Weights of a small autoregressive pixel model: batches of 128, 6.4 epochs.
Rows from block 7 of a small autoregressive pixel model, named by matrix and row number. Rows with one number belong to one neuron. Each number is 500 + 25 x the weight over its row's rms, rounded and kept within 0 to 999. All counts start at 0. Numbers have three digits each.
After each neuron's rows are labels from the 100 images, of 14976, where the neuron reaches its largest size: "responds to" is what is common among them. Only what is clearly more common there than usual is listed. The data: made-up ball-and-stick molecule models. In brackets: how many of the 100.
# gate: MLP gate (model.blocks.7.mlp.gate.weight, 576x192), inputs 0-95
# fc1: MLP up (model.blocks.7.mlp.fc1.weight, 576x192), inputs 0-95
# fc2: MLP down (model.blocks.7.mlp.fc2.weight, 192x576, transposed), outputs 0-95

gate.547:504524510524464479492535519497498498506485522500519505513502516502476458501483525511495536518497492490469471467537496541510516461546462489533521507492490538486491478551488529475518538519471511490455536476510487510487513505485497487489497490473469499494499489483525484502537465533521533497
fc1.547:452458494501487492495480503466478514475482493495501489458517467456518550512514489487502523532428462550526458527534503508488474505529532467448449501499467522499491474491526495473502490513481513524498453516468472485479446487508484509497507518482484528531522493539511477482506490533507512496
fc2.547:497535509535500521521489508545515497527542548483489505552497502527448504514483530483490506505480474489458488516484520459507488529491515463503530495533502513509505517469488478509453511516519497511518504471483496551538502537505478510526481509486508515477497450512472525539478476455524437555
responds to: balls: four (30)

gate.234:558442538499496493517489475542521505467530511505491489537493534484485537519513485465525505480483515533529489536517494489537485531524510480503479463533466589492494541475510508458514510526460473518491531483444496512476501513479505499521544456501477552518464471484520497498494466491508501532
fc1.234:503500560513481506579472507521467502502488508485512534473511498479515452488517497520490523524486476469505521464504554518494480495485519484517537505484533499471466546502526524521439492502516506524521477477529532529534536556510472496507450472501514526507499503507478529503466510501509436474
fc2.234:479485490480483537463526523467515463494503494516542538521470503496502469533499522536520455423528482487499492510503532516439496489497504474496491533502509476533543510469492517501505478526501496488488503519487503523501510505541537500467503498516513493497530488536459506499509490495531497518
responds to: small balls on sticks (92); dark backdrop (88); balls: three (28); balls: five (26)

gate.451:486501519552467508470526516504521460501510499489481470474519479500460499439504478507498470520482495504524466493522457519498553517460451478514515476516486520474500515484544500509501507502512514485523524533531479501515480491498499468513464521491468488472479450531487520496520506504541501520
fc1.451:491509497520483497501478442497535509459507463482486500468497480521482488486522483509493531504483545513439453497476472527466502531458486485526489470474502548493460513491496517544443519533528473456474457479486499482477488515531505495451519469532491497521518520524476538480503526492545536449
fc2.451:497482512455528497442538523526436510488506532484452513515494466509463500514502528515501468494509453497498526459508556502532531518561505537502497539509494445492473507518556487466497514488478546544537509474505458507534512471470470497498486504522485511516495472506517537483484524494498488486
responds to: yellow ball (84); space-filling (66); balls: eleven (33)

gate.72:508478491486525476488484522470489496500526447504486508502492440503491510488457530507488518490496498519493483527534508503497500482491478461491465501470544480504497503482442477513508512534484466553527493529460512497508527461529479537503464513513538544548483486528426475476461479528512465483
fc1.72:490524541488450524523550466502464488480528521481519507475513478506475498519489506478478497505483461475537491564535508510509465467511494512482469539507498462486515514527444492492454502448488508446540447541480491525514467498535474523479497516505504476478518493500537558534491472509504456508
fc2.72:524475507483516505471460497493480477480505472517489507493499522518515477502519524519487497478519505526518482477512493518484495458491492546529532498491534520516523518466518495498544500526474430533457527484539482487488503497443518491504497454484509520514516489473498553519535520487487505526
responds to: balls and sticks (88); dark backdrop (85)

gate.479:536511503509455488479509511513507523515486505512485506492523513525512489441448433525479556477535466507475488506463516514503495441492505518461508473488506453482557491555532535469519475468538522481519463501521520487500513505548514513537542461499513468500475551472521466497501484519475493498
fc1.479:494508518545492481498521498499465488482490486529523505498505502452473486452501527462524517476506435538477465539544523449513466550536478460487500498480492468511527480480560528466537461475483510536531473505503502499506459442523456498526551520491490477469491516507459550499552513501476443491
fc2.479:475520471487444515513513487498491496480545498528512505541505486505470532520526487525478459552514470497519509482522539516497544501509522496510511547516487565511474516466499481545473492483519468517488524484480501514514533468495499493475456490522478536509543543515510446477451491521507563515
responds to: space-filling (85); yellow ball (70)

gate.68:512536495485498501481498555495510537501524463492431483507503503520475473504469498540529484511520481517528524511519506479495503476442516509531459497522516548486511512494541507526488526509484512524483500451473487516534495508517536499473483491545478518506515488502502536480516514474557517520
fc1.68:512506433500492468504481503545505494512508501504416496511517478480484492494502534517520528526454544500532490522498505496510472529475497505491492557528487496493517539474504504520480496515461506521482508502510501462471463529538552541527523517512426492489512489523498518495486520492537535506
fc2.68:485481565478468508543533490453470491523478490504521469492538486551509478516529496464518501532515469486469498479536513495486468467487466496494542462463507503495495508499511496471483498484488467461539461483509509530459538480478473485507504478498551510508492524510491466497516482516507462530
responds to: dark backdrop (82); balls: twelve (35); balls: eleven (29)

gate.48:477464484489521480539503494467512507536498509524454477516521509525479487486541504466492492482462482517476545509484483507509557492498472494511467507541487479473489493461530503443517484546485474482441478498471532528480525551485457507486527495496506490490453465496491470502484524490511487561
fc1.48:509449484499454494510501508515490521509519513491498512520518474520485486517481535480475521495454469524486504467527449516455475455503478478520494482512433519520529522459521542502499499512485443502506508479483517454440487482481510519461486517516510490505501465527529530482492484493512486477
fc2.48:525546493531545485466459492516541535488503507478501492495487505484467490518485533504498446478502547505518517507475500495532534483499491501510493474523511489465499441557476460496483519515545547487472527516473496508527481506503508487523522518491479500476515516516473525452482481478446548447
responds to: small balls on sticks (86); balls: five (27); balls: four (27)

gate.243:496501512508568441489492521492484446498494477465528480488461507512467523490526465511518470466524505499495496516464528453492524515481503522475516514522468469493529517520459518496531494495505511510520503562509517536483472500504480521495490511501483473534495446491468509528506558504518510487
fc1.243:482545522524502472512507540501454527514515486500491505482505478512508549497472535494559463496490515509525482510513499498568495474499517539482468493497481452515480500489508495551458536514535547473494484474537456490542505507519495514484492479501484509501515523487503528506499545498479491501
fc2.243:539528500503467492483486498533498525496524524512522470509481480468528492467537536457459516492570498474493538522529506528494502526477508455537493465526525522482515460469535491466525503484497475503479473512498510524499496495502471455507491516487443503504502492504458496490512489485485507454
responds to: balls and sticks (81); balls: twelve (37); balls: eleven (35)

gate.384:497519544502498487515485493455483504485497476517513455518526495528516526553447541518549486444478486514542523533499515456484500483535466484541473468495497499534516505486489499543511523554542475506511513579456519523463512456509546506530424461495526496498504495524526538509468490440516510524
fc1.384:527551526525507529521470487533505536466509526495491508476505481526484479527511518530530476515486468498487458491499515502488559481535488492476508490509497511493526515480508531525482498531485471548485500592508509491519545472472468495503503483531503483502508493525512554519489550498557475493
fc2.384:460482485478493518515539465497544519477451507530515503510513512495553489435524457456481522486510477466528517519510501526498484513524442499537480523477504482513481505501490492526528481473494517501460523473498448539463485529488507518533510467474548514489510481499503482484488513490472510503
responds to: blue ball (100); space-filling (79); balls: twelve (30)

gate.533:491503505509531510474510476464503558519512516511498494485515457498491486506466490526476476516495515534473496506521481501515504533478531525519497504527491511548524503518530487476513523468487496500514564519461489503471493522527516499504513469498463519544502485577528507472507502504521491534
fc1.533:502513457509497529554502459482463550473526508533482479486475503484504434494485473504483526520472505503468482526475508510484530461483512522507504478545503465462463452478535488492501539528468452523488514486512497527500507507503497490529533533452505516524537485484481461537502533458477494499
fc2.533:457495516485484570470524476488518492527515494495522544483486471535496486472485548517541521477485503491501495486485489498500464549456493500442485494490515518504512548480421567507519486497466516473501513490493519487539494481467544475467532502565478488501501476524477501495491508530526463529
responds to: balls and sticks (60)

gate.100:522501477507455480466484550507478508505485535486535517477547538537507493465498520508516478466463515505508506483492547531480502538486432521492512541468479518543511497526527477491508536498539454538517494534502493489445469501483487521524494489535472521538491505475513509522550572480505506506
fc1.100:453497533512542528503490486480499527494496489520502512511512490461413514488521527517501488570508514472519504542502467474546472492510518458541531499486491530500514499511507502470462504485498472489478470501529550488525501539534532505488487469457483488501511462533500486494490460471484476478
fc2.100:500491457448451469505489499471529488548550467466465539470528475506545515512499515492512517523465533492488503487491528482523542493488487514474512511457518519521487511498527486539522537478487486514482523497509480476502499486447465483489477512481493487476525537481513482491551505497507514539
responds to: yellow ball (100); space-filling (99)

gate.316:488502489461488500528484496482535491536495514506500490530487531497519523502501467487505519509477494503480475515513504527555516480512522496491494528550549496481522472483525505470543465555476521541530455517472486517534533536509494509452540467475456505502490494493476469502478535478494532515
fc1.316:545491493460495508563502470505501508487531513521504493490503496521502514516527483463505469475494494539511518469483512505491484503487507484562540500487499522526484479545511475505421569455502467475496479480504514507497533504495496508461517504533494485488524488505482533514543465496496485513
fc2.316:503489514479493489492523517532520482519491529527511527520457495503488486495495487496516499446535504465505511528550471523499513482524526492495460516508536491478501447478542482488537502528465480508461525543490510523520473507438521491558489540480479452478488488504459533497481476501484503484
responds to: balls and sticks (78)

gate.488:496545445532535552515488473512535527487474489497496544532510518536521495482508522504493499477498485493454502501542481511550499495476488463485498434494496473463533470479479518466497495502479491516509486489537514510520453497492512530500477527507500523493514522537505540545495497527520524504
fc1.488:494493480566527510499542494472494538535500482493515505536543469502488480493516490520456528527500495528513490453506500477536490554489454512487512483538537496518525503528521522468516478475504495522492470474491502514508465507509497498508505538482485492521496516552477514491506506528473514507
fc2.488:471536501503494480504473509454514470483482490518498498498478509549479510505519490490491477488471474504547508503517518508493502465507506512469519467486483531507548486506570483520467491545515490466509527542495504522531514514485479505499513500494519551535554478500526461506475488526477498531
responds to: small balls on sticks (93)

gate.230:525517479495534514474465522502494487493510537486515478514504534501526536518513466486529547539513564521505507525462483486488519538488548468476447518546457469503475509476522517497521525498525532473541521539484457518522515521493509516482509481488501481482488472503492491503481502472485516528
fc1.230:480506503482546490556478510505503489524490487560455507521523500495483468501519535432508496498454450480485464515502476527527493503480514451547498494521538528500504534472495523519515486509490475529538503521468515507507512502473490491464515503488499545512476499496499517565541499527539498549
fc2.230:460501556515465505513551471482524492505521493526529534511506548508512499504472475537524501510495485539512489525495502497505478506504547518484522535474491463516528485488510489458487484551539512474482466450506489512514499506547505489506494469471509451445489495484494503440516558513523500457
responds to: small balls on sticks (96); dark backdrop (75)

gate.362:503497558515514467545499541508532466504480500519492477534492517545470528473495459523467498563465485496490507498523462468500481521528468487495483489481518479503507491512461502565499527490489557490518527510484498501533530486554512531514513476522521528506496522515469510537514500498475511503
fc1.362:504542465507482555472469464547499532477523532488521481496511503476500520498503466528511455495563513578476501476517497504489515557487481519512477556506459503486457446492542490484469488521476496520486544504523481480517472516494481486519471511485484469496546473482538547490509521492511507510
fc2.362:482462486492498483473506514461515441521509476508517538480479508510505519490480551510497522488498495520516489508436488525502460478511503484523534443544517432543538525475511472509517512493559486498497445496536505481493543508511525535508526492490506508504494480464476502517525488481492501450
responds to: balls and sticks (80)

gate.207:471492489481465524504510460525522552472519463471529481512482489537448506487516478519499460478505517504496501485460512483488503492479485541508519506483495500517525472505481514510525513490517472543483490464524449524501450466508505526538514526470521506546535488499535466452524488515528498489
fc1.207:507456499483495492498487469500526525466532466471541526540510489497498505491510497496500550490498459508464496475446540478489544504511474560540491537511527511518519513507551527467471506543514505472523550514517511506515498494524478510465511491472501449521497518479515465483464556506501495522
fc2.207:513519483545572456485458507482482525484491521523475453522503518476499475490521492496449485527493492529480506482505478507471533487487474510530531498500530530542489516502516491538496473459454507556513475471488496504488487556453481491540517494503444532487499490481490517522509520476470512518
responds to: dark backdrop (77); small balls on sticks (66); balls: twelve (29)

gate.319:525509514506498530519491490479539484508473487483487482499491489517489512482515509452521475485564481509473514544536463474532544455549477499544498467510474475508483511500485530514487487500469522505479516472477467500496492519546512519484521505510494493531495504497511526489544508501521479512
fc1.319:491555506480506484512488468498463507525446514467487522497526471495493493469495499568498502511454451479506517476488508494508421507476496475538540485472537494506499498502515516475506514539488493487507508455575465531479506484499462549504483503506466496498519509471485491526497490538526494501
fc2.319:481467475520493465481538502510506529496549511522517479517464513485496533487542517471508442505502509494475460524503500501498498501545528527544493470534511460491549479478483513457507516495483501464489484567441530497477513498514499487489494521472521547515498508504513491466478502496521512549
responds to: small balls on sticks (90)

gate.532:527531523505504532489484495539509519435503484524525467522504514491480538547465510468488500501483458518487469510513517492548501491513481473484514487476511451489501479520530547465511531526452521482514477470507559503513509498488467517523484510450500474546475556489492513590502531515532455510
fc1.532:499530474484502487513491514483489506467498499526472475500491532557471517500549486495527524469482488516484487528464529510532458521457521528488475474513508481527513462489441532483486489505479516470479491511466531507523480472520504487512519464447541504487551483432537528533491571500491501529
fc2.532:538499539525548507484515528504458518494517504503498473480480485464507457498516497514505451487549520484469519498521504498503534488503480487501482504476488520488497523526529442506481472523529550500503507504502485443486517490501509489503471518539492539518509493526493511474518468488491525501
responds to: space-filling (97)

gate.491:516518499487485497514494483484518521460461503526491454505487463482539438541435486499532470490491511530506522538512508489505525518469480469530503465501505474514492513521529471537522540559488490494493492583486492500506519493522474533521469479444515471490480505529473508520468475433476499511
fc1.491:526509505517493500523493492484503540471486484543453455485487478527495481468491444510506533526532446500468463471517535491479545464552526563478481460500515471500498491493543483528463471517488515497486495535513509511491482463460505523490470447464499517554484509493493511516434492515487518484
fc2.491:531497485482522449500521496539511461501471473519530508506520495459511507513469503519478468474447513531487511499464468488533476555488464440512529507471498484518508490485501551502532544465481484515503509456491485521492503531525509527479493519479507466460518477505478515498552475487491495505
responds to: blue ball (100); space-filling (93); balls: twelve (27)